From a checkpoint of a small audio-text matching model.
Model: 16.2M parameters, encoder activation gelu, encoder moe expert_choice, encoder num experts 32, encoder layers 14, encoder width 160, fusion encoder layers 6, fusion encoder norm rmsnorm, fusion encoder activation swiglu, fusion encoder moe soft.
Training: adamw at rate 0.0016, 13800 steps, batches of 128.
Data: 78125 training examples, 22.6 epochs.
Rows from block 2 of the fusion encoder of a small audio-text matching model, named by matrix and row number. Rows with one number belong to one neuron. Each number is 128 + 24 x the weight over its row's rms, rounded and kept within 0 to 255. All counts start at 0. After the name is the row's rms in percent of the matrix's.
After each neuron's rows are labels from the 100 texts, of 14976, where the neuron reaches its largest size: "fires on" is the input token at the peak. Only what is clearly more common there than usual is listed. The data: struck, bounced, scraped and rolled objects made by modal synthesis.
# gate: MLP gate (fusion_encoder.blocks.2.mlp.gate.weight, 768x256), inputs 172-255
# fc1: MLP up (fusion_encoder.blocks.2.mlp.fc1.weight, 768x256), inputs 172-255
# fc2: MLP down (fusion_encoder.blocks.2.mlp.fc2.weight, 256x768, transposed), outputs 172-255

gate.330 290 [108 146 116  37 120 113 143 131 129 143 118  98 128  83 129 126 141 144 125 114 129 116 132  96 131  95 112 169 134 140 143 111 144 154 136 149 145 131 111 138 138 129 122 118 128 143 141 137 137 132 134 117 109 131 126 131 137 150 124 109 117 105 144 200 135 120 109 127  86 136 125 128 115 136 126 155 160 135 157 139 134  58 104 120]
fc1.330 161 [127 180 142 110 155 121  71 124 152 155 132 152 124 125 154 144 130 114 124 122 157 109 114 159 101 103 112 130 161 131 100  57 142 117 139  80 153 148 107 175 127 139 149 129 166 171  84 157 107 104 101 144 128 118 146 141 165 152 120 107 111 113 134 128 128 143 164 126 126 162 138 126  79 207 132 130 130 115 104 125 108 125 132 119]
fc2.330 172 [141  73 146 162 147 138 111 132 138 117 125 128 115 179  65 151 132 105 118 144 146 136 141 136  85 154 120  98 127 115 123 101 113 118 128 122 118 117 133 151 144 139 147 137 186 133 118 114 119 130 108 182 128 126 170 144 124 131 124 125 132 105 148 125 156 166 143 116 146 127 130 133 135 123 132 125 126 142  80 153  88 129 115 158]
fires on: "string"; "round"; "membrane"; "soft"

gate.618 672 [ 67 104 138  79 133 100 148 127  92 117 108 100 132 120 128 154 105 145  85  63 111 128 127  96 121 119 115 141 131 138  89 145 124 151 119 116 124 169 132 116 121 177 122 137 130 119 117 138 149 135 140 133 123 115 124  97 152 189 172 157 131 133 117 156 105 152 146 154 104 123  83 121 140 125 112 121 156 126 126 121 112  98 119 133]
fc1.618 892 [201 160 127 171 118 159 112 123 149 137 137 157 133 120 126 108 149 111 188 196 150 125 129 162 117 128 123 126 119 122 158 104 143 101 138 143 148 103 127 120 128  74 143 126 127 143 143 117  92 132 113 118 140 146 119 155 107  64  80  99 126 122 125 106 142 112 120 105 150 148 188 132 110 135 129 135 112 113 125 143 126 150 134 126]
fc2.618 842 [ 84 118 156  99 124 105 151 136  87  94 131  97 148 151 139 116  94 130 124 119 106 147 122 103 124 138 147 127 126 128 188 157 104 149 106 121 103 170 148 113 120  86  94 145 129  94 125 138 149 120 154 154 145 108 141 105 133  99 108 184 148 136 121 114 101 150 145 147 107 108 128 143 155 125 107  98 141 137 131 109 118 137 123 146]
fires on: "large"; "plastic"; "soft"; "clamped"

gate.188 701 [130 130 106  83 120 128 129 166 149 117  77 117 117  89 157 125 111 139 132  95 139 136 102 116  94 109 110 164 139 152 126 152 132 127  87 172 122 156 160 125 117 139 113 163 109 122 112 132 172 126 141 100 122  98  82  96 117 167 139 127 141 133 148 180 145 105 140 154 118 128 121 120 145 164 154 141 136 106 147 131 111  75 114 112]
fc1.188 700 [140  83 104 105 132 160 107 122  96 107 176 157 113 129  91 138 126  90 136 114  87 134 104 145 131 120 158 154 124 141 140 138  90 131 106 130 122 122 141 142 146 104 156 149 120 143 141  77 127 132 109 143 142  91 140 109 110  86 135 135 151 128 111 102 112 115 130 129 131 109 128 138 132  93 117 122 122 121 124  80 120 156 114 149]
fc2.188 572 [ 96 155 138 138 123 102 168 144 151 154 103  86 130 158 160 108 141 148 110 103 153 130 165  88 142 137 122 124 147 130 132 120 154 161 158 113 141 136 108 113  97 131 119  90 138 129 105 165 136 141 116 122  91 166 119 107 149 143 131 120 101 127 151 134 141 135 113 156  85 146 125  66 119 167 129 140 160 156 148 169 158 121 123  85]
fires on: "string"; "square"; "round"; "closed"

gate.674 444 [101 103  98  86 124 116 130 152 123 115 133 115 130 110 137 147 108 150 111  75 126 146  96 105 107  99 117 191 130 160 114 154 119 130 107 153 122 152 142 136 117 160 120 147 138 129 123 140 147 161 148 106 125  91 102  96 155 170 167 142 145 136 133 152 141  99 120 158 127 103  87 118 149 134 161 146 153 106 147 118 105 107  82 110]
fc1.674 463 [114 145 116 107 127 110 170  98  86 148  83  74 115 126 103 114 149 138 124 133 134 103 154  78 147 121 133 142 135 131 117 124 177 148 152 170 155 123  98  94 152 142 110  96 112 137 129 134 148 112 146 124 102 158 155 151 103 168 121 106 101 108 127 145  65 152 129 114  81 145 132 118 103  96  68 134 169 143 114 154 154 109 133 142]
fc2.674 489 [122 107  73 108 116 131 143 133 118 109 144 102 146 113 120 113  86 119 130 108 139 153 131 115 116 117 155 136 141 147 152 135  91 142  77 128 121 158 173 174 116 106 113 168 114 118 116 149 154 160 136 123 145  85 132  92 150 113 130 171 166 159 141  95 148  94 145 159 122 121 117 128 150 129 161 133 132 117 168 115 101 160  91 121]
fires on: "clamped"; "small"; "steel"; "medium"

gate.448 371 [151 103 133  98 142 126 104 118 134  89 153 140 188  83  84 112 122  83 175 150  90 124 109 141 116  94 103 140 123 135 165 136  94 117  87 128  95 122 152 164 166  92 116 171 116 117 217 116 117 102 159 122 135 110 123 160  77  95 113 133 138 108 127 141 145 128 133  87 137  94 146 158 121 119 134 134 107 132 123  77 107 117  82 129]
fc1.448 398 [154 178 132  96 120  32 145 137 145 141 115 110 147 108 111  93 128 221 150 124 116 110 125 115 123 122 159 135 160 171 116 146 121 129  96 118 140 138 142 135 154 117  92 131 146  95 127 178 117 121 161 116 108 118 115 112 156 123 140 154 119 131 123 144 146 118 113 142 120 127 134  98 132 195 146 140 138 153 118 154 111 112  87  91]
fc2.448 497 [134 123  99 165 156 170 123 113 154 183  72 120  85 148 128 101 134 105 125 126 161 131 171 119 106 114 100 165 167 153 122 107 157 124 137 180 131 124 126 160 121 132 139 118 130 149 138  70 131 131  77  83 113 136 108 130 141 132 131  72 125 127 154 121 144  91 118 127 107 113 125  65 130 126 157 155 154 141 129 191 132 136 123 103]
fires on: "<end>"; "closed"

gate.155 777 [122 131 117  54 123 118 151 128 113 130 126  88 122  71 137 129 118 132 130 109 125 122 153  94 129 110 125 162 123 132 137 128 141 158 106 166 136 163 136 113 121 123 116 135 117 132 128 143 175 119 138 135 116 122 130  94 122 151 155 127 125 128 142 196 118 132 122 153 102 134 109 124 128 132 120 134 155 146 135 137 129  64  99 132]
fc1.155 455 [115 116 119 101 103 136 142 115  99 134  72 122 131 131 144 117 163 112  95  88 131  88 130 134 135  82  96 198 118 121 111 117 147 121 142 147 154 114 132 147 144 140 121 141 109 156 160  93 161 120 120 102 118 163 137 117 102 165 157 128 122 102 121 155 109 143 163 132 114 158 105 131 107  82  95 157 164 130 133 158 142 100 136 154]
fc2.155 521 [137 119  92 127 109 116 175 131  83 131 163 101 123 100 105 113 100 139 141 124 103 137  96 125 166 136 161 118 123 148 128 159  85 135 127 163 111 152 124 143 139 120  95 101 103 107  68 127 133 117 181 132 156 108 134 115 164 114 130 167 139 165 125 126 103  86 133 133 103  92 128 133 151 103 118 117 134 130 146  86 159 138 137 112]
fires on: "soft"; "clamped"; "round"; "string"

gate.763 023 [ 95 127  94 106 132 145 119 159 132 114 154  90 133 188 102 136 117 135 136 174  52 116 147  81 102  99 128 101 125 107 135  95 112 137 102 131  95 115 107 147 173 143 133 135 149 131 124 157  89 142 136 138 125  85 130 182 123 106  74  98 135  90 122 139 153  90 109  98 127  71 172 128 121 103 138 151 145 116 139  83 108 121  98 132]
fc1.763 029 [ 96 159 163 119 128  85 145 128  90 142 148 112 116 149 136 183 104 186 158 147  95 131 144 113  97 124 112 122 134 156 105 100 150 133  87 110 130 135 113 112 105 135 142 157 195 117 114 155  74 161 141 142 134 108 124 137 170 117  88 148 135 135 112 146 105 119 162 131 159 136 195  97 141 141 110 122 152 101  89 135  92 117 112 127]
fc2.763 029 [130 135 202 136 127  93 145 135 108 109 123 105 113 190 110 117 100 148 134 150 122 160 134 111  96 133 119 122 128 131 109 128 130 122 108 149 116 158 149 113 132 145  58 149 144 105 127 138 118 140 182 145 122  99 151 144 141 131 129 114 152 118 149 143 122 179 125 114 132 122 133 137 140 112 111 126 138 153 124 131 116 102 118 159]
fires on: "<end>"; "contact"; "hit"

gate.538 736 [107 136 110  89 136 131 130 150 143 142 142 114 119  85 123 147 126 140 128 122 134 127 108 108 100  99  94 176 119 155 134 130 150 127 122 138 143 140 130 123 126 125 147 133 112 139  99 131 134 159 117 126 121 115 106 124 151 144 128 104 137 123 150 186 152 111  97 137 124 138 123 130 130 144 152 138 156  81 141 127 106  76 119 127]
fc1.538 701 [144 104 144 106 109 136 132 113 111 106  93 134 111 133 143 120 130 110 146 146  77 116 133 144 152 141 127  82 140  96 135 116  93 115 108 130  82 115 135 115 136 114 104 142 168 108 149 113 149  87 135 119 130 129 133 146  88 108 115 143 132 121  97 112  90 145 142 108 143 100 163 141 135  84 119 124 114 156 115 132 161 138 110 134]
fc2.538 769 [140 151 134 109  94 102 154 157 119 109 164 112 125 121 169 101 127 157 146 133 132 125 125 116 167 119 153 129  89 115 149 155 141  89  94 128 155 129 154 124 120 109 108 148 146 126  86 166 122 143 151 151 123  92 117 108 177 111 116 131 144 129 123 160 120 119  81 148 140 136 129 122 125 130 154 112 132  99 158 106 157  95 114 104]
fires on: "string"; "round"; "square"; "membrane"

gate.57 386 [ 80  97 144  92 128 112 107 160 141  84 139 152 126 106 172 143 108 141  81  85 105 144 107 131  98 132 136 125 126 139 108 156 105 131 103 116  94 143 146 131 102 167 118 158 143 121 109 137 147 144 143 131 154 102  96 100 155 157 181 140 150 147 113 153 145 119 129 150 135 112  89 123 152 144 179 110 129 101 145 114 110 103 130 108]
fc1.57 390 [130 127  82 126 143 149 132  60 115 137  88 110 135 101  92 122 164 105 129 131 148  79 172 105 136 109 116 126 125  99 144 115 151 137 151 197 124 130 127 119 161 117 142 111  96 138 171 115 133  71 150  96 131 163 134 140  70 138 141 113 103  96 116 143 120 119 128 105  98 123 125 107  99 126 108 187 131 160 156 131 135 111 102 110]
fc2.57 425 [120 120 149  94 122  90 113 136 119  82 124 134 155 101 148 111  91 132 129 114 124 167 128 138 102 147 181 126 145 154 151 146  78 148  92  93  96 161 165 150 113 110  81 158 130  91 116 146 144 125 132 144 169 105 132  85 157 116 128 155 151 150 128 115 145 140 166 170 114 129 118 139 164 143 123  76 116 134 151 123 103 137 158 130]
fires on: "plastic"; "clamped"

gate.632 040 [ 83 142 222 177 133 123 126 119 107 119 159 158 145 176 134 134 115 135 115 138 118 138 133 162 102 137 110  85 131 126  81 128 101 114 127  87 140 134 148 102 103 187 131 154 145 104 140 117  96 147 124 163 161 142 141 127 142 139 125 144 139 155 110 120 130 192 166 127 182 141 145 155 134 112  95  89 112 124 106 119  96 133 130 156]
fc1.632 045 [136 158 123 116 120 149 109 156 127  54 172 136 133 126 136 120 144 110 128 155 112 130 194 111  85 152 116  65  99  82 150 107 126 110 122 150 111 105 125 111 130 122 129 136 138 136 141 142 141 101 144 151 119 109 175 149 112 114  99  97 124 100 131 139 156 140 112 129 150 132 169 188 100  84 103 164 113 141 132 111 116 113 124 148]
fc2.632 054 [ 96 145 204 109 138 148 139 136 127 122 161 111 115 172 140 147  99 107 123 117 109 144 131 107  87 124  93  89 114  74 123 119 119 134 105 100 120 170 161  98 127 144 125 151 122  93 131 130 133 109 124 174 106 105 172 121 108 147 129 128 144 112 140 146 117 190 135 144 120 152 129 180 119 130 103 127 129 150 130 117 103 105 120 158]
fires on: "hard"; "rubber"; "small"; "with"

gate.161 278 [ 68 106 147 111 127  77 127  76  97 144 100 131 142 128 103 158 133 153  73  84 113 101 144 107 156 110  94 141 138 145 101 147 141 155 162 106 126 138  88 121 141 162 117 104 142 117 135 130 163 101 149 126  75 150 128 134 139 182 175 145  91 120 135 141  94 148 144 135 109 139  80 107 125 131  98 120 129 143  93 136 131 116 118 116]
fc1.161 305 [ 96 109 127 118 158  74 102  80 123 157 113 132 146 139  76 136 122 134  88 122 112 127 116 127 178 116 159 131 162 158 116 151 133 132 162  97 118 125  87 175 166 145  97  92 121 115 131 127 145 109 155 125  89 129 124 173 144 147 148 144  98 126 110 127 128 128 139 114 133 109  78 101 134 141 129 126 107 142  98 132 158 131 141 139]
fc2.161 312 [150 156 121 160 156 166 109 175 177 120 147 158  99 111 140 142 162 120 139 135 149 139  92 154  97 128 113 131 104 132  98 108 141  87 123 128 125  72 119 137 131 147 171 145 129 189 109 112 111 149 118 108 132 104 132 147 143 141 136  87 155 109 133 134 152 135  84 110 146 123 136 166 105 114 163 137 123  97 130 124 113 124 144 149]
fires on: "<end>"; "contact"; "medium"; "one"

gate.502 412 [ 95 145 170 123 157 130 127 150 127 102 130 118 114 136 158 117  85 148 125 101 149 167 107 109  68 133  74 145 108 156  96 134 132 102  83 141 111 177 171 113  75 167 112 177 153 123 102 117 128 150 146 140 124  88  98  79 162 181 128 109 172 161 133 153 122 155 125 174 149 117 157 137 148 139 128 101 158 112  97 126  98 102 121 156]
fc1.502 424 [161 129  61  94  84 129 160 126 114 157 122 100 135 104 101 138 172 113 153 159 110  87 157 115 167 107 167 127 143  88 166 109 143 156 161 148 153  93  76 120 185  88 152  85  93 159 156 136 135 110 121 124 126 148 166 178  88  92  98 122  94  75 131 141 115 101 118  86  76 132 131 131  95 115 118 174 139 147 168 137 151 115 114 119]
fc2.502 603 [116 160 155 134 129 152 152 137 102  98 142  81 122 154 169 100 104 116 142 127 148 166 118  82  75 149 111 119  99 120 145 126 130 127 102 153 115 168 163 110  81 115  89 159 118 119 105 118 140 135 161 156 135 103 144 121 146 122 114 113 175 163 139 125 105 151 111 137 128 129 142 165 143 120  93 101 157 135 128 124 106 129 126 174]
fires on: "clamped"; "small"; "room"